Weights of a small segmentation model.
Model: 5.31M parameters, 48-pixel images, encoder arch mlp_mixer, encoder norm layernorm_no_bias, encoder activation gelu_tanh, encoder patch size [8, 8], encoder width 192, decoder norm batchnorm, decoder activation silu.
Training: soap at rate 0.0025, 8800 steps, batches of 64.
Data: 97500 training examples, 5.8 epochs.
Rows from block 4 of the encoder of a small segmentation model, named by matrix and row number. Rows with one number belong to one neuron. Each number is 128 + 32 x the weight over its row's rms, rounded and kept within 0 to 255. All counts start at 0. Numbers have three digits each.
After each neuron's rows are labels from the 100 images, of 14976, where the neuron reaches its highest value: "responds to" is what is common among them; "lies over" is the class under the peak. Only what is clearly more common there than usual is listed. The data: seven-segment displays showing three digits. In brackets: how many of the 100, against the usual share in percent.
# fc1: MLP up (encoder.blocks.4.mlp.fc1.weight, 768x192), inputs 128-191
# fc2: MLP down (encoder.blocks.4.mlp.fc2.weight, 192x768, transposed), outputs 128-191

fc1.686:116080138137161127123140128112174196132153103124066164153124157132076166128112175135113148116098119191043133149174138105112168104162108140086157132102122102131201077135140150137209122121132102
fc2.686:123116139129108125078147115110093136139116133154129113113152106115136114135121146138169164125108146087159147149140132130108109100111109143195108109125123123154100130151150129158088116155099128
responds to: white glow (51 vs 17.1)
lies over: screen (83 vs 37.7)

fc1.635:125064156107122138151114160146071102105141171171081132160148126153136121165188100063097142154139142164174146160110186154159120150147117194160118158108185073157187105153162156141123122090105145
fc2.635:112130123137117155126117121115109127131130122120142129158096119125128132132111133138129128145135102134132147110121140137132127140120129108128128101111120129144123139151121123106118115115138120
responds to: the digit 4 (58 vs 27.4); dark on pale (38 vs 16.1); second digit: 4 (27 vs 10.6)
lies over: screen (75 vs 37.7)

fc1.273:110087096142133135120095140128124088078121111113083137124077102103142109070156090156137147150120190159135130187145117142139134102168162105172160112112087189138155103165177114131105164180206116
fc2.273:123117120111110139128124110118134112120117116153125116129132116129127132105133123127115120140120117140139112141124132121105119133121121142139145136132122114126119131120114117120121133145133113
responds to: white glow (67 vs 17.1)
lies over: screen (78 vs 37.7)

fc1.242:103133146103096170092124050174158101094174098155127090093147104087135182154102115109126130123083123138111141082136104110117131133124108182140142132122157132133129172085094154168187146057156131
fc2.242:120137134135135130156133109120135129130124133124133113109139137139135114137126122118131107133128130113131117133120126125148138144147137128119128121131146116120124119126118144124118121117153131
responds to: second digit: 1 (27 vs 10)
lies over: screen (97 vs 37.7)

fc1.301:100069072101117120135131126066154146110139151084129144076154131121116083079132092148106129137118110101097150168139103118100103140165105125111166145140109099133136137156149143105113097167100099
fc2.301:139135152109112115103149110111107130115138138137125135103112118117127130108149142121151131142125140097145109138125148128125113126153142130106113106125142112120099126111127124119116121133137116
responds to: white glow (43 vs 17.1)
lies over: screen (74 vs 37.7)

fc1.96:129105171168121070124120156156160142139121183137106138112132123139126124044136187148155141134128095159094100198138142115161157088189115175133145191147122117111097074131124133126183114096103082
fc2.96:105117126109124101134132108108118113113132122129126119120116140122153125121115121125126109136115133136125138119123134125134120145123136144138124126114135107132136168124134126129129105112106117
responds to: dark on pale (35 vs 16.1)
lies over: surround (93 vs 61.3)

fc1.656:134060104091134187127124111144126140113142132111106178169071076175086126127149142163147153063055170195113138112094094139150103100131120135178157125099164137112126078118157202117144099114175136
fc2.656:121123117114126141124124137137124124132120130145144126134123141127126124130122120133125130117125132132136123125115129121122115122124121125130134118126132128137122128108137125146121117138122127
responds to: dark on pale (63 vs 16.1)
lies over: screen (64 vs 37.7)

fc1.77:146118130112113145151173122116123078105152193138061139106125124165094157129179149116111134132187147146174142119056107151192141118166125117147140119092151107104164124126161145082148113137112150
fc2.77:127120128138115138132125116139124147119119124114111125159120111119114129116149126124130127126120131130138132118125116136120125136103136129121141101109125143136140131149132128123110136107135116
responds to: second digit: 1 (26 vs 10)
lies over: screen (73 vs 37.7)

fc1.744:153120154120152145105162101108163153135129179085106110144110117103082116119126150122146103115168138151100183159174146113111092059153085146131108128158164079095206165135117113170077161144138124
fc2.744:128138118138140119149139136134129135119109135130122111132117127116115141121131131129125107134136123132142118116134112134129124123129130117119128112122128135125115117141138143113113137131131136
responds to: second digit: 1 (26 vs 10)
lies over: screen (74 vs 37.7)

fc1.204:124059132100141133162148149133134124086139150106104164112087126124164122110086133082140119130122096110149150134082095130143130186109077131163100128097146104132096175100157128188100118099119129
fc2.204:152132097098115109134127131103138155125118116132125150128140124140154130142138127152107131161152150130123116123137178117115097126086171129077109160124141120172115120140121117080136124137152135
responds to: the digit 1 (59 vs 27.4); dark on pale (52 vs 16.1); second digit: 7 (25 vs 9.7); second digit: 1 (25 vs 10)
lies over: screen (89 vs 37.7)

fc1.438:112156115090116143115131131076164087120132099127228128173122127147127120088129117118107090153184076061159142109131090120118158139113113098155155109162099149107131106151082106084150085164157142
fc2.438:133124127142126121122125131144108136110125112129149140128117134131123136132117122151125137117125123124118136131127128125127104142115131133121149137143120123124135138126122137126131124132141124
responds to: third digit: 1 (30 vs 10.3)
lies over: screen (92 vs 37.7)

fc1.683:198106166136119116129109130140183143129123150131102117040095070146110102124065093144135148159123153139148152152136087141184154121123073102112112106144134126178101097141155126126122131151160099
fc2.683:134124124138130129132123118119135121134136125128126113119119145110111124115134124119128133138118136114133115129123138132133123121125145136139123117130125114133119129116139127109118129123128124
responds to: glare (91 vs 30); red glow (47 vs 17)
lies over: screen (66 vs 37.7)

fc1.572:128142095137126121117159132100144148140147127121135134141081130167055152152098112151183172121145118163054161045180134103125126119146132100142160069141133140145156046163092133132133106129151145
fc2.572:158130131108124140141133139118140144119092147122132115111164097108104098144126148137099138129123158100123152140105146144135118160113116131167128133132101131122113143145137140127103116172094115
responds to: white glow (51 vs 17.1)
lies over: screen (71 vs 37.7)

fc1.295:074078150140123096147091123071083066155145135113094140094110097113135120134113122127115172133135120105212197194120108101129111158120157144123167228114118146143147066199095130121126133110103116
fc2.295:132130149134131127092119130130129125114134131141139130102121098112140118127157129133139153134138131134114096124133141145129119130125122123139128143144134115123146122139151150114135128132148138
responds to: white glow (54 vs 17.1)
lies over: screen (82 vs 37.7)

fc1.147:097143139136113150108147053090126141133184123110099078184165157061122110086101137159114128130130114122162164122137118120142149115165138118137168157147109116190095064142089128095181133127113152
fc2.147:125126131119135115135137135133121137116130112130143135110107126121127130136136136127135121133123110127139113127124130139136133117143141127128126132117143134128123128130117141119127150141117110
responds to: glare (67 vs 30)
lies over: lit segment (38 vs 1)

fc1.763:127108107118120190100113137145097138148176132170106060144121148194114089164137068103148133058149080131128101114121180115170160093119118151149140156148107187133071069162155089112104146138159155
fc2.763:123126143131113124132130128124111130135101124113122127103144146134124127116125138126120128130126135121134144131133106127135125116120123128142132131137120131127110124126122117122121128133121105
responds to: the digit 2 (55 vs 27); third digit: 2 (26 vs 10.2)
lies over: screen (93 vs 37.7)

fc1.671:145193168123160142133109065158159115127147088150126134157174095140120101078163122168143124110066086122166143152124116126111101150157087124112153090115106131119175225193183070104076161118108180
fc2.671:127127127107138119149137132125132120119133119128135134125128146140137131127141123129145131117129125121142130134131133135122119128120121136116141112123113119128146137111123125122123133120119115
responds to: the digit 1 (60 vs 27.4); third digit: 1 (38 vs 10.3)
lies over: screen (74 vs 37.7)

fc1.513:079117146046131145152154117124152130160157103110136171065103148115109101151095144139137159181101086125088099116117110132140072120148075147137074095149081093106130158159147077136146184120132133
fc2.513:143122131122120121124131131146122129126119118128143135103117139132137122118127150124139133115117128127129133127127127129117117118112124132139131133134131117117116120132133131144132139143123128
responds to: the digit 1 (63 vs 27.4); third digit: 1 (32 vs 10.3)
lies over: screen (92 vs 37.7)

fc1.319:100102166074109145109158175154150084093141154174099150130114169148107093161118140153103116166157152109113100127084054086110121102110077093111103127167106131064174128095081122138133103108077113
fc2.319:110125137152122124128133164129126134127112140141136150127114115121113132108128147098100114118127111119152137141138115129126135116121138125117131122142135121112126112147132100136139121140145127
responds to: the digit 7 (60 vs 26.9); the digit 1 (56 vs 27.4); first digit: 1 (32 vs 10.4); second digit: 7 (30 vs 9.7)
lies over: screen (100 vs 37.7)

fc1.497:093104063138186201134124108155133098135176144137130113105115211125091101116102109130174125090157125121138134134158145122175123133195109147120109137109105108147108142148205090100143107131100198
fc2.497:124135133157115099120121117119120133142131124141125129116127090122123143113118130109108112146123139126153143132113123134106151136106122138106130127125147113128141127143130151139133139110162127
responds to: white glow (37 vs 17.1)
lies over: screen (93 vs 37.7)

fc1.684:101124107077130105077056112125105193157116145128126107156142144121166169077105189133116087150091156167116079199117162084074164169151099078144160117109207105168134071136111152111116136115153139
fc2.684:122128130121127116137127121130127128107127125127130114125126140134104117126126127129144121128130126130133128134124109136124120117134136125115149122130130136141131125121113129126121135125128119
responds to: red glow (38 vs 17)
lies over: surround (100 vs 61.3)

fc1.710:124123111110145204142070131121176136078120157098092097113170154096101156140116133128127154153131151161131185142113120115106113145133067134139153116129106111069107138093136090137085110106103137
fc2.710:148109136094093045144137157126137155147123122136138088138109177161108149069120132134164098143133133079105135138147120105118143102135170137122101134133118125138112104117100134148129121131155158
responds to: the digit 1 (68 vs 27.4); first digit: 1 (33 vs 10.4); third digit: 1 (27 vs 10.3)
lies over: screen (92 vs 37.7)

fc1.672:156075113092174127086104132115125106109141144104091146115133128138157133098100149165126169138118113139135199122099139130111119159134092141162144115132125053104064132136138081141172173139108134
fc2.672:143125119115123127132129131143124125119140129120125131121114124152140152116148137144113114117137123130148148113127137143116133126090131125103127144131130115135133100119126125118136126124132124
responds to: first digit: 1 (26 vs 10.4)
lies over: screen (69 vs 37.7)

fc1.632:159131156147129201093167157106105155097132119105111159114142161161125132110134118144119074109153066163126165114096136152193126159117107109101116102164201080101131168116129138124103136160113123
fc2.632:127128123133124114135136127131117128132128128134143124108133144114126123118128113146116133127127133123132130125118130139128119122120136134132137115123110123130140124135134127117128151114141123
responds to: second digit: 1 (28 vs 10)
lies over: screen (80 vs 37.7)

fc1.711:123133129167085112102122087085045149153206152167168157129141098081123113142182133122114169179078115101151130132103071095117082140140131166137164167144114142176137118129143150140201148073147126
fc2.711:120109122139137135140113129144127130127127126115134118133112112128124138129116112141142138120123134131116129131131113139116123131125122120139127125132128125115144139132137132138118137122140123
responds to: second digit: 7 (28 vs 9.7)
lies over: screen (97 vs 37.7)

fc1.575:089141091098143142121139144128160147064185177075100149093171144161105127120084127118100110049151107134110173124123135123136096152129028150146136083117172135149125144066132122134152093118114125
fc2.575:137134131127124129129118123114114145126121121140112132129128141132144125118115129133127138132135123116125135143123123120126136119128129127124129156123124130139117109114130126113132138138136122
responds to: the digit 1 (66 vs 27.4); second digit: 1 (35 vs 10); first digit: 1 (26 vs 10.4)
lies over: screen (89 vs 37.7)